From a checkpoint of a small class-conditioned image diffusion model: 4.3 epochs.
Rows from block 6 of a small class-conditioned image diffusion model, named by matrix and row number. Rows with one number within an expert belong to one neuron, the router's apart. Each number is 500 + 40 x the weight over its row's rms, rounded and kept within 0 to 999. All counts start at 0. Numbers have three digits each. After the name is the row's rms in percent of the matrix's.
Before each expert's rows are labels from the 100 images, of 14976 (inputs lightly noised), where the router gives the expert most weight on average: "strongest on" is what is common among them. Only what is clearly more common there than usual is listed. The data: scattered letters and digits in many colours. In brackets: how many of the 100, against the usual share in percent.
# router: router (model.blocks.6.mlp.router.weight, 16x128), inputs 0-127
# up: expert up (model.blocks.6.mlp.up, 16x256x128), inputs 0-127
# down: expert down (model.blocks.6.mlp.down, 16x128x256, transposed), outputs 0-127

# expert 5
strongest on: white (61 vs 19.4); pink (52 vs 19.7)
router.5 096:499455448493491537527473462465490466526599502476465515456449450542490456502555530530531439583508580466543557502556461477477422451529497572536517561463474497499558482558466550462502439524516500544516468502557496574525551510541523462501466552457506470495532503565485453451484509517520558502481530374502481519442520517485521482519447508541450492549456498500503582500489446413512447465482
up.9 117:635494432441526481520523496505471533460499504439478557537553495580486518447467503488448512529488576547391418405475465481492474523522485493492542559446516443539513515524502487529492519525496511487493532529472489548471421499438453517534521425495576455461549476543486503498488499459538454571582493541504522556477485524472518494566508490510529566490482525453509477552550508495539563511521
down.9 120:553574481520621548495541554582518476499495482467538635504489461522462478455467493502503503544515502493438403449466538526526469455518508503503533507529487523502594528502446433525570522529511510493489549399556527511463465498449441492500524479469517529486444507473517591481472471502526498519491463587480521533476479540530516494492475551485553451530503563507445539452492533494539559506495
up.10 119:497487502453452459442509495488534445504503531478518539492473543534489521608488487515522532504533529471449539537490497493560510498513490536511448453483512511575497470532515529501483524473480495535482408492497414479457412474498472562508540454443563501493445523456455461489548522486517550511693541538578502518563469520554555510496506506487461424488491539521464530489449553465474535462510
down.10 137:469491544498509466511425507515496448512544517448464518533445448575519500501501504425460495545513516488555464522502479527553537512562543550492567448462462465486545547476443499514504584528457501510522574513527450511444479500510517470560445484516482576465499480448509486493542487450548468446529485551549590494517521480446482426436516525411544459572528448422478563523503479487574448528545

# expert 7
strongest on: count: one (66 vs 17.2)
router.7 097:450484452445534491414577510459529447526529494490453563468507496519445580476461488472500461548501489465504558527476539513532480498500501564510557511510534538457530536585516454453488479503475541417550522515508577526450496425505542477468452455479427507545578532545472450452441512487557561496508479505508465469416522534526559540459581516559537519525501491521486491527516525413501429499524
up.6 119:499487544499504535502477592545478516560519510499474513480425503557404472505536485429439511496518473485483473523494539498527456528530493499524521533503477491497482537485461509555486517458449553519525450556527425402446456446467498559516479559490535453534535546492497538507449547457455547469506477475489452515499484514497516582468506506516524551532417510538398490561562436535568553408433
down.6 130:503490539511475479543508485509511501503485469533523423450499463521575536528497438486572490522534498568562509554503494536516534461536502449547424529494467504593474453437520451446465469550477482515521573466444533487587527501518529461522528493486431487473521517495543431435470535457506556441469488535438517514522474457494501508491475518484558527467524563473626473514467537431541432533579
up.7 078:474559435470520485543507479480543439495477522489449516477460562433492505569509552481682498485568519490521472531485458496552488486509512518506482521486438478501494509489465520501453518537538480540450441502475552443521484529493543512461473528529551543464495487484512558493490543513429504472486544414488577542426500502456416502476533497407467490552511499497521589483436535476462469457471
down.7 065:470429466488521505558582477485619500477476444494484484485521472522507518459544484519429560515476470502456459565562499587530496476491456522557451503463480512525493539539523382504471488460505606450420536493509440492492467556493448531485492443517525424520499562453504469519536469529519531440529427512481507490542498481550475452513495489479469481447535526509507504498613528532479552511502

# expert 3
strongest on: pink (47 vs 19.7)
router.3 098:533446487496570460543526492509591559532483527497499494497423505597498516495440470495531522556530461426429482514424497473499508480455453452491428424492544481495516500472431547496514517468464494550530477552497506471458480492482463505484461460548559548464449474565508495427501436523542477527636512494518535521460536531509505515472463462508519470422470556534429456508467557458483492454510
up.9 068:509448487474487566444508532516493538554474543532462460574447489421526527504544556439447532490544561557500490538566503479551487430570532519562474489448561425556499479500512547449480498471473432485544445480504505448560538511509550484530511464506426499541449472536539535511512530542451576558507460466487481525500450521428529453481521449485470442510511460560504534476429510539556475455465
down.9 051:469476550561523458494485480484591490539490435526497503531495519517426509504569513543575486554479549422458471498486519470520523475462459534392482458493497507493523450479489537494523510529486520485518431531568530516488499486494547514463409566437539523438428439506478524557438484571487541555581493517553445537465527477511473572528465453429455516450541526536499478511500481462546546473552
up.10 071:539494497422515478521485431472549522522480495579457546501518488559556578502476493491568494445482470513473470547516508455515574469473503536461496490503480495447503419539498483447463552467524491517552474467497450510553516482511530466463436558430480463463488544568490527491464410527474614467460505474451538528555542434493492502486448430472402476531476433519511453467499517491508587479468
down.10 050:516570515466506465495479540510458521556556460457539493430522423518514567524463514626486517466455483552474490517519522498459484466509499506526506544579416485480512469526532579451519471460535481508585437549552539517531561504495504479532549486461436461601544482462527511523502472470517496521511502485461535527515459494453494496446530416485454481545477528560529407520421486529484501561465

# expert 8
strongest on: yellow (92 vs 19.5); green (80 vs 39.1); orange (54 vs 19.3); count: six (40 vs 16.4)
router.8 101:540503475492462576565503564541504478541487545508508455454439522530525441486488527485452479458524496432463463479435443517506505555502424496482494461574472484466469504548475594556501446569522488454506558539450433492476489527499462541480525540574553538457523525544540513494548428442437529474530509471563546530577524478508468524513519458481480560423495467485487521490558479459556581515530
up.9 127:549465544548535452454502494477529537438531538525499528490499462534508495500437531549565473564514428525517396427448591425549488486479513463484473493484486465538544516376492452446519520538494522527547533467575486468572437529491497469511519531425524500491521464518550546536459562411490520533479495536463517537434531520534533444496433541517504440503495503450488516516512454512525518455496
down.9 150:462504497562534453489497441468494548452460495462458548515563524513498552514479504486559523546527535532519479455509551466542459450441510502558526513488457495501504479422472479472609497444450536498545479458597507476550476469463513474432530449466528470547498435544522499489445566546475510526454514570507495469430561562472562537539428527527571453476508545495509467520435521549483502421470
up.10 104:581462486509547532529544522532523544496486447528481548550448508540531480529493426508527467535506450471578517427509502466506478397449417533538524522524429503532534494448491561507488498471577505448525466514536462526569458571514490485469533439502541455571541478425432531456527509520487493553453508469479539446450533470519539410513500542513473563438515505527445498495439506533513519462452
down.10 106:510475464521478524489523541441478500528454515499518448486498419510525528512537519516526484499514547515555434556565490495429557603509514435533592527498480460487508553581521458476461482524509482519492478512572548513516479543580546486440472518439453523449501523434494486565562529483542473445508499470424410464458474452452386429446522502489522496490511487491499507511472502418510459492509